From a checkpoint of a small image VAE.
Training: normuon at rate 0.0048, 9800 steps, batches of 128.
Data: trained on rendered scenes of toy objects such as cars, trees, mugs and chairs, 195000 training examples, 6.4 epochs.
Rows from block 8 of the encoder of a small image VAE, named by matrix and row number. Rows with one number belong to one channel. Each number is 500 + 50 x the weight over its row's rms, rounded and kept within 0 to 999. All counts start at 0. Numbers have three digits each. After the name is the row's rms in percent of the matrix's.
After each channel's rows are labels from the 100 images, of 14976, where the channel reaches its highest value: "patch colour" is the nearest of a few named colours to the mean colour under the peak. Only what is clearly more common there than usual is listed. The data: rendered scenes of toy objects such as cars, trees, mugs and chairs.
# convs1: 3x3 conv, stride 2 (encoder.blocks.8.convs.1.weight, 192x192x3x3, each kernel summed), inputs 0-63
# convs2: expand pointwise conv (encoder.blocks.8.convs.2.weight, 784x192x1x1, transposed), outputs 0-71

convs1.14 125:543470483530477471491401509489480481441463497450488464541562488579508495525546540468497624542549550513590492547464496460519485475536490443555439456532419473496520450482488472450469403540280484
convs2.14 105:505496524488539481464454491510431503485561592600457508487478516463397475469468617452511459504482483619465516429488481498443517492479432446470466491539523543473509443551599453451447521481511503476427544469469467585504
patch colour: pink

convs1.178 139:491581553433522533543510492500497427413454593476479537495486487537486493447533527445462540521424547454500521293508494550484448464502489504580537546498550446521492444474467395552467504399470470
convs2.178 098:420532535588508531489417438492450580461511438480521448525476520570562448525520557530462532451554640481530492485493446436555497536529547543484557416504477475568495584450442532527563435505514471597498516528493532624454
patch colour: grey

convs1.80 076:530412446466523468547577505499457556548619442584558481492429494496506500564455556502412375556501537449499480581499491548529555532442504512532590515562569489600436470500431466444533500421486491
convs2.80 088:358573519410578544400400501429550402496562366446529405520530516447562565522472560494539524524477462413500528454516477476503395511498393531473500506477567442516563499568429412517447516523559440539468535519519513508501
patch colour: grey

convs1.107 094:423591440453501534539559474536513490527473511505481497533490490532517492424580523557459591520442524459466519501555497500571482458535532510484417452512509435497439466539592584410566401471515588
convs2.107 087:455442522471496549539532434487534566530519452528516448507546477513540579508522521510429518375492504455515501468510448524561467516530609520500499472483488539561551519434623579544505447512520489486532457534462515492587
patch colour: grey

convs1.88 080:474529573487515558456463449445446463548588527352546500455524525527611431543502504502395507478485499509504416494555543549447495450444576446456513523498500451498488532522583534530604584570498420
convs2.88 104:526521490497451448405523557519541445459526597411483551493553503405388478488398529497498490546486500513473453518509519427460457472508346480506487550486577370466493487489450471455441509450501477445488461469582476505489
patch colour: grey

convs1.130 105:516510498530485519413439528524456531482521463517448444512511568421471560394507449534528539493515511514449480551453445505456572414533449398585507456520459573443505491447472499501459366448482567
convs2.130 101:458542399483460520500522443510532539527491433530480420471532487419455636470489484459428468393472438537470480550451487457526458462474442476485456635490556508485580474404665487471437477501448500463412499481458481439485
patch colour: grey

convs1.156 096:576441546486522564496458457406461472477527489529511560484512506548495499533530534459475449432489478528489493480464478568442460450567598533541511598590460537514551557508484425551507481512472526
convs2.156 112:483505544463558407473463548538432513469715454464442476451474533504549530447546504453474449437488562516451462507544478504524551443418605436470448477497449545429609487477546448433518493471543506482505486431505446374475
patch colour: grey

convs1.69 117:490481443497506525563553562514482603495526447458539526509495436523415516492477468464462461431521572479449418594511435429499473513500450491535479471523533515460551596540534493516576515484528498
convs2.69 097:431505512395528493502603504531475493476473492557460538446520490528525581458520447504552470475509481475462455553486548508556599441450514453546432611489552583504595487555513596475499594497487599547530511460466458590531
patch colour: white

convs1.11 080:463511506493537545433502507525478462470545545488475523404509362537567556519464560416480477366473560485477441522463541451477463548396438625498462542508494472567531543499497527476402486445498473
convs2.11 090:636472459468580480527447499434550454452401421509556637547529493438536523526447649531420517503539510431535498533440426527459469412507579549494551415487582600558417480464425505529358505551486459571545460541466528507498
patch colour: grey

convs1.54 108:473558510421548497519437505517489487460485475508484535470478515455439465463518512513433504634578495453533467446430506517507443396629523473388415525551462492474486514429492387526408518480507508
convs2.54 086:469490510418475447498453422475544486448570412461502536500419537546470438513477508536391508480554490518492430415501526502481434487506508484521519544504510514519536511439530472521465563469504456572418567511465506526457
patch colour: white; pink

convs1.171 118:501499472538448435671507490519485474424529466492477458403498457548463393523504496537563505593467607490434571460505529488548577480518465466427432419555498476489485546514450460552454494488470493
convs2.171 092:530495509519465579523600521485497474507521504499558652570470568647575496568567537546529559523501531514561500519480517508545509514549627562553577539533508601599559593458481574558539496588491542542491503548513560602510
patch colour: pink

convs1.93 089:423394458517476505596515457478514452521521622485509430373529481501500468502511525573492541449441503525623567429542530478484415518505511434459569575540468517545481492546582529536488519520521493
convs2.93 104:456487545420513542477480455461508595460503539389563504509563493511554503564459469572443588471520475485554530428485478485546509447582462566407596392458545487569592580478392499540591445526457436474551464567520561496496
patch colour: brown

convs1.33 128:526527507496453513480453425419545348527397558488517511435545522473544501437449470495507504404368543493476575458517510463467562531506507560520470529492493532473403454491344522501522468465455596
convs2.33 094:548508484520533488493413388539539441563547574549497533509420512530529488507441484466549510468429436506494503510513429559473522504491507512492531429515427553488547513479458435520504494501481506483460476498507490524483
patch colour: green

convs1.2 081:489467604475534499537440540511534561499476511647504560531507528591480487427545507426486496458629432441654505496459589534468439544474516490443547569477516462561513454546532547524430523457524524
convs2.2 101:524461621502475461434483478464469550455509661521451570433531480450417508430513574468502432496471499593462431472486524466488488569452553454511429447500391577481490454578464539430523552438487534511467533436488465527457
patch colour: grey

convs1.72 112:473459573576454435511458446411465489450498451551497492423523379496523422460536558537515548516510536431528564452474584526439510556533452467478489520444412430427456474497518361509478513436485474
convs2.72 091:543555529562528514528498492514486454527521532475469677517444520544467461468505526517392453544451551545472565514589510476524524445484503475541455497542517672481485470458528457498553526510400461537583479477449468547467
patch colour: white

convs1.73 137:471453434547482542484434420576531511469498469456532490447457498452477422323616537524502453475411496557497508571466556470540486488534457495470400462455464617484475530565562514504526505532570433
convs2.73 129:512525561528500444386379465471494538503448484580440553452538556423555433450428515457468422481500452505447449537342535523488508529444467427533420390493506585481497448460505432432498553428518568596470566434462427513481
patch colour: pink

convs1.168 078:511521522415535505538455440385473511437492517514463492571495464472530461576551522584506518587507528383549575491563526560543429440511484521466564529460537508543512534548501527461464485550575481
convs2.168 090:497595495518511461453500536532567529476519383559499511444476519462446555489515462503493519507459527496464490506542517668485496527516370476526500567515523403458580491553464439465555468489546474461543492498497508550576
patch colour: grey

convs1.116 081:569490485448541478466539423618497487518513545482424491482548500517434449598499449501493492539453447484539517556477462491541554395573506507567471525461499424563503460429479539555471474497483507
convs2.116 089:400504539534358534469515501500472511509446433485553456493548502549534495531412575530472520583512453473534493517449478497459391490530415544549541417501527456539465522597437438543607464524461487314460461548585534562473
patch colour: grey

convs1.0 081:507536455536533522563523450530550623520444504511547414551475466448444478446482464560435491632583448595492527438473540505494481509584513400478484548516561437489516470523498519516404467490571492
convs2.0 097:579505575501540479556372441526485529481511494459504575537528475519399451503526408545505520477456537470511473514457466475496510494541400506481501458490516650534501482553529470499662513523493522527454517487521510509501
patch colour: grey

convs1.172 110:456466365535490546491479586411578444542525463384571437478461514499482502420380488546544385468417456629518499397613496517458426440444596438522437416486572565479464485487630524543536559512451520
convs2.172 082:462480590468530562544530468449474562430512470425560648543440486489355467577523487571450544449470540467554477513534479496537504456554496560492558398461476546574550567495527445566461492583517554444555495549528572487436
patch colour: green

convs1.6 117:413420471437553454495440467508545421494558499503507451514476534389393504482591451524458487449533510488556380447494433479471483514575449490519402490370449500461471455506547532476487536450543522
convs2.6 102:581530483566521441426581581564522536509513601529424523481452521464501478448437546455505434518514447556435437524491579506415486456434524425488454473524525541466469458484523545455492556442521517445521535445513439442455
patch colour: blue

convs1.111 109:438479467498477491452532524407510514551484539491449544610510507523455552475540453524423493370552471474621556387551464521476533481524591499469506565582460534586478418556444589514447483498528487
convs2.111 094:488549547517404636526423506524445467484514554424537541590466432532435457549563496556469543430519460501540550483586511475526479559539484559457535520464424526544509548554447468554599516559522463439428537548567548514553
patch colour: brown

convs1.39 097:491453375513499465525491460451386518494541457486509500448561488417542494533538538500411520385448517527449475594526423548476512475477442514527598466538480463517504465430430469496567506561543552
convs2.39 108:565494587531554495480516455516503495573552467497502536490504480577521605506493490473602503513483538449495613582535464503493475515489470492493528519489573473434525513563541439482484478507498506466567499504543505595484
patch colour: grey

convs1.16 080:509418589492580543382431534507502452469500550559545609580526549587559473447543396439527422384528444494478472553446496508479444451470580554467528484461462438575423438523515528504520419442466502
convs2.16 099:484475539506495457526575498450466445483422465558459471453504485493512497474510491459529476485439469446441501521570513461483531528467495467461484577475496498494467511512471523487516454434515540512557462464528459485501
patch colour: grey

convs1.113 075:463459580521501548558501540527475479546560530564497552500496522605525483470494525502490440525467496504504471597507492578527539584521595685454454533456471548599487504509475464513497439595548456
convs2.113 095:437487548617499525685493479465491490499409500597479496498430476472621515484567553469447489446447390575458501540483573490435503456450584504515511334512506568472480496522494542500459497539485460623542500470492467561490
patch colour: grey

convs1.75 110:498435465464546502546465521349473444509463472454457523480558482471446498454466545513495382545542449471587448474462543470573461504523496427549537490481485413500440551515504420512427443502437500
convs2.75 098:507467546466495413485543476429466458492559483480450439462572527468491464449445504431500442544462459593451436487494525517499428439458489467486437697527552433453474422503461532446437458448454506526459534447536450491477
patch colour: pink

convs1.94 100:524573448531514522492455520532541556459477505401560426534503485517493551419485570548537580518533538561541485452467481455483542483587447551531585480534541453510533506510591588488378545529413524
convs2.94 109:540514431477544499520499561562491506553291521589493427513452564451538576496436460465498503475496479548506468474493568482464520432511600496474499579519517442513571523434488485491634496489473469603562475480505480471576
patch colour: grey

convs1.90 089:483436469497540461494460469573438607511559481568535572521500590611458518495495524529464556529475533508435501628545540516546532423527428436530455571483509601512544502458463475460370533492462381
convs2.90 097:472495493534567561492480503464507461502418565427530504531603479543366443501485557514502518464462470555536613553475495435383481469527347522480495525526496661549428529541399499554418461540494465488506539540529531428578
patch colour: grey

convs1.148 092:573523542441563537452421477445489548387443527450608445500476394447430533479467515544506514418435523546412489377524469522471472524524469523549532498489476453522507537527532482599490533461544576
convs2.148 093:522487503554524534562572514497559477557477439425550454617508488515512440578547417562578567539448529442568560529448509536499533573547457550536549497474428455574438609517537529561546498545505476558501486569424568491501
patch colour: grey

convs1.99 097:421520468529495497486520500465572392504582495545533461508525574447489508542473508523530482478495585455539484515550402495366531561431548512455656458529507523522452472495498621421585534547555487
convs2.99 094:516494509507475535584558655497591515451465625562497438513634501524407515492589528511428519464503508507511584448545587501462512510500513521483527470556532500508433503556425601506538515499531505484429537501571523543498
patch colour: brown